python train.py --norm_position="pre" --drop_path=0.15 --expert_mlp_ratio=1
Rows from block 5 of a small self-supervised image encoder, named by matrix and row number. Rows with one number within an expert belong to one neuron, the router's apart. Each number is 500 + 25 x the weight over its row's rms, rounded and kept within 0 to 999. All counts start at 0. Numbers have three digits each.
After each expert's rows are labels from the 100 images, of 14848, where the router gives the expert most weight on average: "strongest on" is what is common among them. Only what is clearly more common there than usual is listed. The data: small charts drawn from random numbers.
# router: router (model.blocks.5.mlp.router.weight, 8x128, trained with AdamW), inputs 0-63
# up: expert up (model.blocks.5.mlp.up, 8x128x128), inputs 0-63
# down: expert down (model.blocks.5.mlp.down, 8x128x128, transposed), outputs 0-63

# expert 3
router.3:515536524474472501543524508504504539521525463518490483465477501482494484497466512467473491516502502482461511527485516490497514511474514499491536566465512506497497537548475511467529535503472539
up.0:495495530489475548495490457494513541505531505525515503479487509447522553469494485499533526542543511524493523507431522467463448466476500518480524490505484474504529520499537484508490475495508511
down.0:468493468525505528479483485500502505501560460500491492539496536467514527497511511516524547514478530519476514486487510517490494486542524539496506481486484490475513518484491486511480541494538496
up.1:512460512459489497537532473535521507526480528503478500551508449448457521506498492491505500508521524497513461506525465528525478423496484483481534496508511497513519496514490466463472488493494511
down.1:511477480515510526451479492475520508489509497511506508505495540512518501495506480442494517495527509544490454521481516515460482515516475511538488503505524515486459522464474434520478548528512517
up.2:533516537499491446484518502488498532496492503435506509511505475448531484460464481540481518517497497499462456539511506489512537480495479497493475544455530531515527527542494488481512534548498552
down.2:443519511479512495540493523504510461538501508558519491498485492501480485506461496459529515518498459491486507517504518525525507497557495471511493488481514525520438514535509510501551455479508486
up.3:471503497567438503536502484487497528519460509540499520496523519493463519542531512498482535489484499497491472546491536492489513500504496502463505474527489478544473509467455506521503441517500482
down.3:532485513481474499508490456518527499518530499515498471484486500519480492504543523506487558526529506459489515506509508499487474443508483510496560525519485523483484530460459484475493476509541521
up.4:525484515514458476542503484472518458498500467528498524532515515506503564494447492539554519437507504506456488490495557470497548504507480506491511499459507476510495494549458489465443503471468482
down.4:509496489468475513493529504490447504487491464484522513540502535474523498519563475500493458468513505530511467521518496487514507508480492467498476447517502507486481532532536466453514537489522495
up.5:499474471491493501496531503551506529474505479497502495490507501472525457513472537503497497481503496493464472510473547484502475524493525553454528527499461546479542512475512504472467506479492499
down.5:515505484525529513524463476532454510447511538480506478488498478520478504508495511493509502507459455527506470493488506522506513542460524483547501461509506540500502447509502536480497480498531524
up.6:504510532469513501519484514508525508529474513479492466503507466524529506478496520520519505521524513488486498555495511550484475542513498451435534525511506543480487515518514504478516456469486523
down.6:506501511523483521484470503466516512488474483502504508442491468516516474483507498502529526507495522475495487511508498508531473505519466494501522451502514468527494496494487518522533540511510495
up.7:466506491475447477525467473465470528489456512495568465480522524491514467521493469520494485513503501497445518506513515468525532517534489485522479505488534531485520503480457501499472510506480506
down.7:481485541483523525491482479527519481507486491477489491517496532498487461503484496520489477475517528507460481505483541515531548499498508479490528555502540546507470530538547485464513561493509496
up.8:528512458461452516497519466494471527511492500517495494522445487490487566489453486491542504511466498454479468488484512542540495490525476519517525470472508457508518526489502490455493483526502467
down.8:476487490497475480552467486511444524455558445534495530516519523483507511491493560470483492516484502548509484503466536505531473514505550521490483525538508481532496487482520515508508519486490464
up.9:580470520523473481513540479491489524505458509492472483531507529480499453475490510496493478527532517496532471527508495531504524445498479505518494497477518511525469487515474476517458532513466499
down.9:470479496483496510477434524541521523530528517539530480468490506501454516533509505480530510494515461517502527536467512520490495500514504524501515534467505474482459507475526511488546483476520506
up.10:510518463462501476493506516513473441481525480475496457514532499492499508521512508492534503506518521527483518531454480506510535475506468511467494481519484501485561494457504527525510464530478506
down.10:529514482485514478552540450501527487534504527504514504471534463510521523493481463538488467471517520495524520545485489501477491451495503479516567460510478483511537512444478485465450467501547448
strongest on: dark theme; items: seven; heat grid; items: eight

# expert 2
router.2:516497522497512484504456498510452509528462492470489519540514513550506504515505541468499490462490467507495552489500459480520511527527521507521497448505556536474461499496494492508456505499504513
up.0:533450519501536475513500486511496460462531515484531519496519509461503528471485491490520502481522506485485479520497525488494509498465541492495515493502482513516499449492514543504511447498471481
down.0:486440489527501505502506532479521532411552486533501491510499525506521469498510501501523523479511502486484458476530538507480518488487500466503505474468511517491516497519489514503518544503466523
up.1:471505557499460522537547533464481510461498490499539501504484480477506520503530509530479472481509477450511505512494519474501531536518477522482512509490464492493506497504480506496540477471507478
down.1:499496471511520533493499499519536490507474508483494536517503488452474491496486533509520494478474478464503550496487506505489502519550517467510512426491505482522458512547497478523488436505515469
up.2:464462458487487510512476509508549504492502491472518498501502530484473525491485488502524480518473530505486544490498500502517481564524505571472517506480475484510511505476457503524478517504486448
down.2:476511520481518512484436515531545528489542510527504478474531492542535504503452480472453531510489472490450511533522499531502501498485489547488473493476468496517498504533478518492534480498531543
up.3:531478498486521503508458497535543467503497511524513463509485443460493452554503480532476485497484534530462492558431489476496510516478487510500469506491512483490526506476522511480513510515534486
down.3:407479502520515519449525516520506472464505483486449518455511524516494497565491526536520493510529485496519512526474512492462450519470515475503507481504497523507513492512539487503509478491496477
up.4:492496497524520527489490527505536561481455508506537530512451572529497540489491476492487507516513565510484481504519472521465448520526499523468522502498505480502491477548488443509481524508470543
down.4:486546473523462530485514532534449517508475516532468460487491481508518510459499526518484479520470463511511477491515530489523523466544520495511486496480507510525526534459464500458496477445495514
up.5:505504531509474486507525473470467509510474485491522464467518490513515515498483532474511477492490437489520485536492536461499549492508486444497556473481486501489480499553495513489541504535528537
down.5:466505484527480488485505477512554498484492492510539507462548481564533499504513445496520520539514568453510519482510527524493512493486471516484535547503454504487515481482509476492513527491457483
up.6:494467459491480488544514480498517491476491459516479480542490502524486499473487550465528543499503498524468556509476460545472426516484525499514529512527502475469480511489536505450495468509479491
down.6:476539474493484488471466502458511483497510483512445509505469526473462540475495510485527485501509504507489485511510506552450479510446538508512537504517471514473481517457527467487536486495540495
up.7:533468479536558536489502516498496523463537512478499486474506509518552496434522516460467461508473497523511490514554492491499471482514510528498477529541471552501500442494510493488473500532508519
down.7:512509526482457511516528488495482482526522508557511532468453491505459511490488550490532520504518462515441528531482525517516497485499481525495516495487558481525528485503446460478534496475466487
up.8:517481526526526527519464449532496499507505528457481503500454517523517545508491521467529506487501482481503470456523550520497455479529506516524505522532522479488503509493492466512506472524517489
down.8:515502494490448508556489507517522510498450477543500510497541514481495470553473487506497488482479512500490485482484471455517482506448490486501512486513466493509522512486527482523553507484513503
up.9:496471551521508443510512476488506554496491504498519481461532448518515479506506530508500509512446476480473445485517535490516503494518524462508525511513479543505496482498490487517486514489511541
down.9:473503469524497519506513498538503484517526461550520492501478498484512487504490535480494522429536510540515481512526478547513476478491522473524489509459490512459468520471454529546556508464514492
up.10:524517487502447531485485508548499523496514522494524462516524526484488485555526477486481488537476511501486491500496538499512480508474529490476498508522473486446494543508463497471467503527484533
down.10:457495498491494488488570506455477513516479521484454501535482513483483485516523472519510463454533538477524467500506457456500527502504481466519503475534525489489541473526496488508524511488553487
strongest on: radar chart; grid lines; one colour; items: three

# expert 6
router.6:468480446461504516463501532496520521505491498486510452464583489477516503503501484531486504492482508528505501505529507508511450511532477566505478498465485477497495487468457494522489492510551485
up.12:529459583520519521481472493484547505524519527520483557493541518536470538462475471515494487527512495504446471506535461471449516502476505484512514479475520511492522477536508487492464511514513469
down.12:499522484521504513521478509492488487485505478498504499493470503476523466544494573487525479453474527512539506524457528499521472491525509461470485491537521490467513498480527511497495459522531508
up.13:469506531522466460556494493517519451466472505478500480516519508513482525462480481528480486537502478563518518475496516470527475479469488514451530492539501480491537540501500457499480533492477517
down.13:503462480522508475462506470486483504468492463514513486532488483511484532509509519502516465508509508443534478522505495523470495511532512485521476508507511518494499483531491480480496447491498514
up.14:482511493519487497485517489515489507518448488540509490489526515528538505493491502476476541523507493507475517554512490502541541516500527491479550489502502508504452508507469462521540477503497478
down.14:516492457528522508492472540484485530507475501458519472503510472546498483526506515515437525536520447509440512501473481489479484517488519491544494495459493509536489503524484497462483510527525482
up.15:502469533509517533507509513492451479460479499456515491519490494514520485494489521552499485512515479480544501449475489525466475473491550532517538517521494508513460471467513525515509495456532485
down.15:488506478491475484511482506520475498505507497532463526494475496506473471471509504460514508503530507495522518485481489485489510506520488492493547473522516457480522477464547506505462481489460531
up.16:497515538511489524486463500502573466510521515495482506496472511462499547465492444497491525492512499477485495490498488483458503461461541488502512492488502486566493498543501470523516510499503492
down.16:524498515496506561450500497438507497507495476536482524511560493468499504488485556515516493489482539513504483513462498512475481503503497498525488500512524518446505464498530479512482488497482501
up.17:459550517498487518488468505500512473500495496494535530445485524526524519504523505506455495493508521518493499443508505503457530499521498526460485525521539545494460527476514512513476513472549514
down.17:511500538494474492485530540501506515457485509444469504432488526523527490509485522482529494521525447484483481481484510475485487497468488511496502469483426540462470507526504553509520455487500506
up.18:520495465451489507475485507500493515476520481507532450553484538469526497478513524481547500531514481489485525491459480489552481509495500502511473510490504491545508462510497508518480516481484534
down.18:561517478469519479528491460497555497484517474519493497454527499483512435472505523497531523484529508524526558510522481489497494471506488505492521532510498446517473498491504481487510537511484483
up.19:541506475486494517540525495504513450480482528493507471493481498494499505455514506489478480502540484479505535528481481498532503547528534468487531466484505491539507506489493466464514461511467520
down.19:519502488472506482471489489466485515490546517525510517501516501514547503512492522495487492481498521525452462499539511486487480450490483477472521519477457536526532468481480473467516522506530507
up.20:519526497513562496501488544517460490493502476435498548504558517524504500503504493487484517485466506501518539531501507485517480516472494473499506485506466546493495484536504455475516467526498490
down.20:488450518443502504508498478479543496497534527509511485470478510470456531507479476498486497467501486537469471499497509522506488472524488515489503519492509507543524533445468493491554508512529505
up.21:518487510486465502492553540465522483480470518488520563482456479457505466485520496543508541549504497484524487486481496529499483503492510538455452514504473518520463497499501521506481514478467461
down.21:491510467522545480498491487475494461515514487533484523485491565500492525511530506530448473517521492514505521499493528456503532511526547514486492544493473542465477502486489522540452516487469494
up.22:485496501489493510549534521527473527472522510514508478485499499505505509521504528507461484479466497530506511483504510501497483481496504533482485502540470470493464482526520461498477551474472505
down.22:511508522528516532520482485511519502518487475445491516518534522488483446451512488519474506532534512486499439507515509485510518513485529483530515540496552494533484465549539462499494487477498470
strongest on: dark theme; one colour; radar chart; items: three

# expert 5
router.5:515486471486471497478506497502476451514505520532476505463487459507504554450496478475511469542472482501508499532508522506509506484477488462477506524523447515537526504534514525500517464502468477
up.12:489557499481513483551488471517533523471533457523496524496494501465471500469475472502467481501455498478458555537527521536521533500520513495500514499458478519570520495516469490472535522500501492
down.12:544545485487518540506531439483472506498494458468485493504482522459539495511502501537508458514517526513540467480491519519500540524454501499516523504491520487503553479462550463480470496516495461
up.13:511551493501464555516430467519495484514498474503514490471482493516477489491535487462538511506554536497477541487523501493516517506522469488525474492483456484459455492489484499491469519491449488
down.13:475452496454511514462489482542477526469495516498510491497537499556544484507468493544484477535526538513505539506494521520448500529487518454431442490478515560497511473507476535469479497497511483
up.14:524516485478475493484493486480512474518458494542533515496503521499518496512495527476510560461499472525481520492560506502533485524472527509486504505508474500500502530468507489527542470492483518
down.14:531493496520520497466500509510532500473530561502473491490476473487490470500518493490537503479490519485528465462522511452495522508515487494470490529462478532533510507543478500494469497464502485
up.15:550481503508513521560495491496485529495514509488530509507530543489480513477485522504536497539530512531480502456488519489464530473462533502522529478484492462469480509499484476476490457515512462
down.15:463500482529467477496497468469509504505580494471453490509549542480523489513520533464470525512474512473499463475524478505545504491487499572505514497502490495489484520483532512513516470519501517
up.16:536505514502566494511507515497443432463504525483464542521514487518491523479523498546498465506534477515510474496535508491489517503519477475518485511510479502409535515512492467511508459476550509
down.16:435504525475439523500515512479568489549483493516502494482494449504514533523468491494508517516523455504493488516476517496503538479525520518482543501518497517535497508489534534521474528515507498
up.17:463517525454460533507462467491451471543510509443458539506509512480510473544477468486490531506525506462495490514506514498495500488519490511524475478466507448518520528487488516490486542515497515
down.17:524430497508536511481514487506466548488529456511523522519547493569495516498478489521484467452529522504492479468499537529525493508533513503495482514522494498505464474514486459488493454555509489
up.18:512554525517499513505537538507548520475503513524527488509472441507454488491524520506411483476512476494526473486462518526562500526485496454516492480511513478518476513487468515483461478495518498
down.18:516515534497501497531496520473531483512479469487484484545487532522483529481525475495519560533528527511483516513457532496486528522529541476496462547500488496510497511528526483456443505542512512
up.19:543530504547529513523510526557493503523501496459487538512500507495541502493507480486517496473463521528467525491494495487494440494456517489507506516510496528478482496541466518531479484466509453
down.19:518477486450496471484502511487478529497462546495543501502480508477509500465435493500499474518507456499452477505528482507560538496485526516446476494502513490547515450477522480493555486519506509
up.20:507508505492490493532394481531512485495505551510453487509471525476483516476471505543506511489502492504537483503493472537501466542536508522494512505510530510522506452532506520487529498519486421
down.20:505521464520476486497465514519491477512518531521510474517523514482513547507505489525504508538514519489532470550489466477444513555484511501544483502501520524511475523537504512478548471519476467
up.21:437446478499444487514499521494492529501476507494493502547487488485496506517516482452521499526522452486516473489491503489488499460455510473511515510496526559502487537530516453512489509488529529
down.21:479533516483491516451499479468469488479509513543468529544509526520517537515513486458505475473498532511528519506495506510508459474453518501508470496539482464494503529519488517507497497531508503
up.22:480466526528506500472513533503500546477509504460509505502524456484518514513525521521466492487475507523511462480522484494502475491528501479516476488504499481481514523470506481475524485479564509
down.22:532480506499496461476546492474518487518480504481478460486527461500499510490490488536452539504525450498526493502468501508509509536532446492493491486507526516484488511557522510477538509499515488
strongest on: dark theme; dip in the middle; items: seven; lollipop chart

# expert 7
router.7:467512504546528540536496471552523495454490551542450470539463485448470493516486490503516494494461472526473500542474461514508500477509478520499496490474519477523515504532517460477539487539473460
up.0:471492430487515523525476492514505507504481511540486460509505497514502470526546490464497473415475503532485500453511517438498501497520493505492507513505451526492492508482539528482478510502478498
down.0:516508489458518481520496485526513436532507512534519506548502524503491451501501488495549499489540535492472531513531515455478518478550517532508479482470484533478481494470495537464535479467497523
up.1:508453460487504528501493495468499537521517522479474480492488485492501492524554527518491515473469474490468468508499510431502494466552489494502459537511525513487545494470508527508508489507510472
down.1:468527445487507504502485567455494496525511529551547494530470478540481496495509467477473527498503495508485499510518525471499500526562532481484468459469465519451488478478492489481505497494527555
up.2:480516534509510489474526513492509515520481524507500496521521506535530463486523479493482456462518493501471529465521446505497524492446478508460571521505486529486505491504521462525489517468544512
down.2:484567490480523495542522498472488470463486528534485458501463518501521497535512552480532461469523485485490506507501510521512475543492542492467525517477505525521521498464462495490490505467496492
up.3:506485557471498487483536571521516525511495476488504478518461517504526496512479517471501501450520496452497511511535507476524479499520533488514521535540466519463455521503462495496459515470508517
down.3:482460514499452480511507548510487543506538483478523549481498524521500518507510487452522508463533464479484512489489455492485487512495503489489485493509498509480475508522493532476521542497506524
up.4:474480445490474481500513514465465525507502526485481488449486495529463489503483514447554503466461530510505478473496474504479509493557505541478482508524466497486510487481513511524490505502508519
down.4:442507476475489506524472522493556493531530517549482492493520514526469505493500486497518498511508444479496483480532499483546494529452473459487541496467530499489502469454515469511558503453464485
up.5:486544487522478458497487478490479515476467478500497525503486487490526465492519446448478522501503450488504510489510501500502552504509474492484505488517503533476438517519513579528509543507534521
down.5:473480456502531503540494505505493457471578465507531492531499502496526482560498486508516475474487538489524527497503530479498492482476514471475512550496528527486479514482512475495523493484491518
up.6:516494477513525472502504484506480501510450492508499462498541490518507480579450510450500510521488517464554496527553469518484468469491513498493502468537443532540452481500519475518503490528518531
down.6:514480536526509495499498493535500466491504507475497464501493489515508505510520486470478471496541455561485501563469516545473527468489490533490533518500525513500487550496500503441527464484499465
up.7:481470525490548485464529456511470513512486521455527535530526473435517542513520469479492507508484482522500455514531536513527463488526500467497466498512462468456510501528487490488513485479537507
down.7:501503515469470495528477521517519481491496485511531530486489501509483502510447452497504486501513504529529525516537538469496444512483458536530518472489528507483546515516502513485514486476531493
up.8:478495490442489473502537480508476464484450517472499463472511505512517518466498497516543497496449453518465535493509523534462513520508498497484537499511489449531535513543521472497492541520497521
down.8:525548559483498484454541501508552495456499469544508493459524487514494519434500490505530506503489507520522493487481519519493486461514448529485522469530476489525471466469505499457454480512476483
up.9:485501493494543509504509471484491501461477441467487515494506514462525492533542558476486513521456521537503501483506492496513487484531487522487517506455503507543484560509492513450504477475513544
down.9:490496486519504484491526522497487543491466454445546495503511498454528470511531468519503492516461462461478473513487461511468509528498518460518502498502437478449519511510508476531491475484507552
up.10:502498478521506507506501508488494449526518484485522520499517534468501510519525523532430517501461486509472518483473482460467490459521529477503480473514478504483497514506460500499489500498496485
down.10:483439541503511508495532509529515496467464513538497507465480449488491515495499503455548505465529479509529549527511505507555504498526499500500486530512512504503492488515502480498498483465484457
strongest on: one colour; histogram

# expert 4
router.4:481485518495523537479517508457518549476471512482561511509493510509472495542541496500471545494519537488539461459497543492484527487489494451507480470546491490496516516490521524490497529466530504
up.12:485506529508509506490490481495500493450490487472483513494498486451482514496526473520534461501493496519495471512503475497479549450505516495519502530489438512515504504525531494488541510552538501
down.12:498532498511479500544506487505497503524489531502504463534469486546518470509469455498470496474464502509516517529508510483498495521522512530535505522446494543485482479520506492477501464544483500
up.13:469478507471546511517490509465478532517518485476458486534480506484459525507456436458502482518479476548500515482505492504578511483480490536486455507497489500526488514513463516529516545487503492
down.13:462492518527470493475487465499502515468490522546534518518519471467476498464515573485482498509479476502541510451526515506527497476544484535512469541484507491516497503522544483482491510507516500
up.14:481426493531506503513517516545454500474503501530504513529526502510502497480537490473519510487482503466497513530480516510522519546466520478506484524521511531540497464495513533487515488518494496
down.14:530529522504514470437489459491498486460544495527502513497494497544492498508491492544510499471515520547492524461536491497492533494484499427528461506482497530484517538525471459486490505512498515
up.15:492502503515499527513542523457495489491528545472489526434538495497485491464490508516481496510521503545499480506527509489496470480558489479505526512527453494491484529502516509477502542541509481
down.15:486487500508547478496484467552493545512491486492550529486483484494483521479513536506511488501489529502471548512473534488520480510540478460523514497477516446524488489508471444483435489509487457
up.16:492473480477504471550527481521551537520557480480508513495510481510538515506468510504457449543487496455485488539540479542526502471494530523481490528500533504510474471457539492505510501492517505
down.16:493498518465528512437478512506454477502469510557490516501506490486526508485500540515517476490535484544470493553491503462480468518489463508456495522482480521509543524504472509487504476504497522
up.17:486534523465501468506509500527515490504491490494478501493464479494503493488461472522536493491459492549502512523511455475486526486537517510506528494426545536500525566506518505468476494517454535
down.17:518476480498528525540514490483531544488470529502514481559509488479505530490493468487446516481520561513519508481523517534472514475480435510527469521491475505495523482516515488563510472498494534
up.18:509476497515516538484520497458498552493492448478462517473516515500496522497490509486521475531505501561521465527526513468523494463532489485474524492483486539474497542525472488516469488510528541
down.18:472492499541485478528522509511497498514497497508531552498482533499502530515533469468451481499504466489447482510517498496496483557501511482501474509528541493536481517485491543456497523533505471
up.19:519455497502514469515500496475491513546507517503487495521496513503514530489501461495515489473515532466537496517505524508527485511489499535501481464479495505503457519531500521489478523487497517
down.19:550538495493463496508504490509515481512488487499482481487459471480507513456514523501499485499510476482484472474504516514525469502469488513530532547533522540499544509451490479511509452480552498
up.20:467453495512497469468469493535475548545487541516460534505505488488528559469494527494475541515508455542509518536458492555460476482483500490556508510565499502475535495508491480501484529523513493
down.20:519493513496484502511514480499508505454492511488482492510510477569482472477481493533535435474514487478504531532500490480511545493506533507482458475468469467480539514463534456502484485494507498
up.21:508445459516508508467481464478489519465464514495490482489457488517513498517552485493481479503492503491496431535464508510510512501472508513508500498526482471498525486502524494484478517521583483
down.21:508493527514495528478525513510504495459491484510526483497512562531458497461530515522504505542479476488519503539466512491494537509493501496496476501483484478494497494498467486521489442500495509
up.22:480497447530540531516444512466492526491516547484477495488503509521484518520515467505486521493520547518465482464536492522497528516516489447503470470523522472507493492523512519485460504515493477
down.22:487520504473512522524494467485565513512478503477487454530502499509462494488528468488485504499459468510506565481514493436471466517503450529479486502510472485524500503487464474516490515469483486
strongest on: grid lines; step chart; flat

# expert 0
router.0:527466488493503446512469509470475496474521487460518526520514484510530470503489517534543516478541532520486487492535490486485482492475526515551475505488497504490479443495471515496484506517509515
up.12:452490476506514468485524429541515454522500510472492491471466470484453521498531504525479494549484479524538506466513464503529500504535516554486444517501468453508497533504530471475543507476538496
down.12:478492478502527511462518456498493476541483533454481478494480527516491538503516540497491500519515518490548510474525470479473472513495441468495480534535535493461500467476527463484509505495543481
up.13:531508457506480478551498500486524469493514489512448500466496509511497493511474545519514518527527519505481493540502450517480517478477512518470500531464478513517525481518523524470528530506489555
down.13:470463555525519497446501498487469521483488527474555511514470490500511473521519489461476484497493496469500512492499551487506473530553459468460511480498554504478486480496537533507444488493493495
up.14:454525517504490428498475510520527496487508517469501522520502490493510504507516453522451530538502491520550525486484523487475498520506479554466502447533522506511527482523508495536505524482482469
down.14:530558493485451461560449489495483463501521567484485559520495525505541488513483512501486531506483499521474521529503476517461467515479511506501489475536485473501497491536503521517519522479527489
up.15:505538487438477453491500488529485525481513490483504526461504471548575485488528512489466467533479491508520506483521489508508478461479481515507489475483501512489485458511492504527479488498501520
down.15:498494516518514573496483505508486526504531495529503529491432467456461503502476494532510547464520484483490479505508527505491538500510520478452459525519512498477498514504517512490501488539489462
up.16:499498452477495474504536498464493521502505489514494505461516515465499483495478509545522508548491516505486520499550470521494551504484541536465553531503501507491488523517453485514450471512508506
down.16:504481452441492539500484525469494533494497560475488515464521506485513523538496466484503500489504518494525482487535516482461513500515491463488520501512483487465484448520464490487484508453506492
up.17:500514460520520506463514492488498559510521469508548500513515530504459498494509465517498523500501497504543490491472503482466520519491472518546455520500478497535530468470479471518498480486538516
down.17:474493523514520518509512522484513495539515550474520495476553478462478512498483534512457520510489527480519520514514522509488486502493497509500528518499519506528490527508494496505479496523447504
up.18:502526494484486489557508530499533526492444509462462477498512538457539514495520518533502505519530480531519485503516510476529484491485484487479521453458516482504470550488482485545439536494530546
down.18:469483496568497518478511495486465471520519507529486499509486518534479518495506506455497506485503505500498464508434513527476521488503500509497507563534464485508450486494493471504500498544482481
up.19:488511458551491522513537465551490545505481516510520519541490470513479465512525460514465491486521530483474501539488493508520525506491488490521478506464482455490531491499491569527529499498509485
down.19:478519531453494471474426523488485467465541520529445519469485516494472550491462513498517494490484456489514541512484497501444517525528501497489538515500490542533482485522545485508461510443499541
up.20:520473485485519492467465441499520493513492482541465513502498507524500521511510548461484510474462497519497522522520491509501575530508454487473520489458505501506503432503504467491533452518509512
down.20:524480479519483539506482516454481531487514511469477505516505524502490520548491517533488519520505484495514495519484507518489552453499476480494495477476519489501481525501496457506512507519511478
up.21:462508488523512485520560506493495529516508511504532504514489492482494481482530499490514508557479449469522537536467479513466496495480489498515512503506451512500524488513482542540454510472491509
down.21:514532470510487560483478467487480461510503455496517533488512517506499513458513486470469486490485521488455481487500483469510516489545544529510500511511531527499520490495540491474445511538476494
up.22:515494499537496536517473544503454406480507476510492493501498542481477498479505491501546525520547457520532514504472496478462508528453475491528469502530444525511478500516544515481465462462495519
down.22:527469555519523517505518483478534517471482496510492486511520486487525466486471510499536524497515493518492466475542482506505495514462483508512471511440513512500494555490493513508524566521521457
strongest on: one colour; radar chart; items: three; items: four

# expert 1
router.1:501542483526489472465539472510554455523555466510467491491479537498472524488505459510508474525542497472505503464499493496480489482502495494473557505525468483479504486477536488540482494509506535
up.0:470528508490526546523479502478477508509513506542494508448488481528459443472447472535533504463503498451527481527504504492505576502448498526483494490451485500492536490472512517502529481524524502
down.0:505501474495529467473487521543490470466480476492508530513492497505547534506567507488469548500504498541461507482462446537509441509511514481527484481514490522474477475513507502508485510494496481
up.1:492458475518504466530574492515519546526521503514466497524529498536499507487481470489508435492519463453461513531484515515562498505477489539494461526481516526506477448508526465499481477476485531
down.1:510488553450526512493478494501474471508450526498479525495487488501503495523473544504521493520472488517535486521525495522486487502491485462474542507488508486498513499514500505507535485485537468
up.2:511491525534467501516499507505511530557498520575501502479488468531489494501468489539494499431466511487477490537508547467481490507511529472479502482478521509536515486493466505537508510497523510
down.2:522530471486462516491512513516468501495493477487510535503485475482518481502523497515515521516557531535495510430533454502508500501537502493515499463494524483473565513525474494490493487495515512
up.3:511515487478493517452463465503492472503488478492506503539467533500490502497505488465539474476504491490536529517531520481486534533533491524531550506500473480467521475564468484483504510480485526
down.3:516495499509486494557501487488486553527499514473491520491503510508520522546504458504510466494441520466456493473473454559548456478502513476487500538519501491476472506481501480560525531501507457
up.4:487496491494474437535479473518492531482508481531506474482481450459504475509504530487508498482503463472483537521549526508454487531530535492515556505532539549501502539525513487481537516498479546
down.4:485468495477495498477490518467476520513561495515540511498518490466480540505519512505502518484498494520462438487479534508531504504500498488501498551482481507451493538467495459539526488484495505
up.5:521465476514502512479543485498512538475533467479445552501466508534531502501471507485501491499498544538493492510548505474508466507473520509486555506553534504511493498487536485508458485540499480
down.5:540516532453477493516464501511501510492469517499539475483474505474531511502499515475531534527515519496507485508495478520517484507490491530520472511515481503494545472504461475489539498474537486
up.6:472475455491508511522491511510444529500495533512517471489532539497494473521501547470515542488486477468463533494491471529479512479517522546490465506513498518504489495540496524498525454492501500
down.6:454529524525497478516495536509452490500486475491456511525517480532482506483496497513475469462497474512520489491463493500551517489449486520500556470491535464479518520531533522481531514513459485
up.7:516477512473509491566494497494482444480502482509535507500519474559493535501497524526467484489497501521490504529532491521514498481515576517464477521543498457514535513486511481568517497482509488
down.7:500496530519501485474477536477490502509514521519516525556480481460491503465449487487488501511556438492525533525466469495526515524535499471530524534509488503523471529500499510443468522481521507
up.8:543473470486495533512503526512474515539492514494497462487493476499479533483524469501495554443494482503511532460481484529476511534491513496544497459460480510534530524501504516550518537504470478
down.8:473512523498494544469502513508482477508526489549556492508466480502512479519431522495494491506518495493462502518552436472498501482510509555470471492556521508466530478512474525449479513472508512
up.9:470494494457474543543460463522507516542494474498476445520532488507487518483514534477490494495464491511479499514525478486513501492530541500485480511492487518499514499520484484477539513477511542
down.9:503522506451475493481472515471498536465547512568533517523506428526514521533474473492507483504459469541508481500503510537490474506508471496511496457484495534522477494514478499475475487502431539
up.10:509535525486459515490502496507510485498479470521533485461547489546529527495489502482467513474481487504488520509545451484490571480481490485501532529475542496517483447512469491509503500519496524
down.10:488530499484536497527490541518456453490559506466566455485501453494526524489530481514494506510509479505525491505432486508496495502513538471532513495531481498528530509501486505468497491511466475
strongest on: heat grid; pie chart; items: three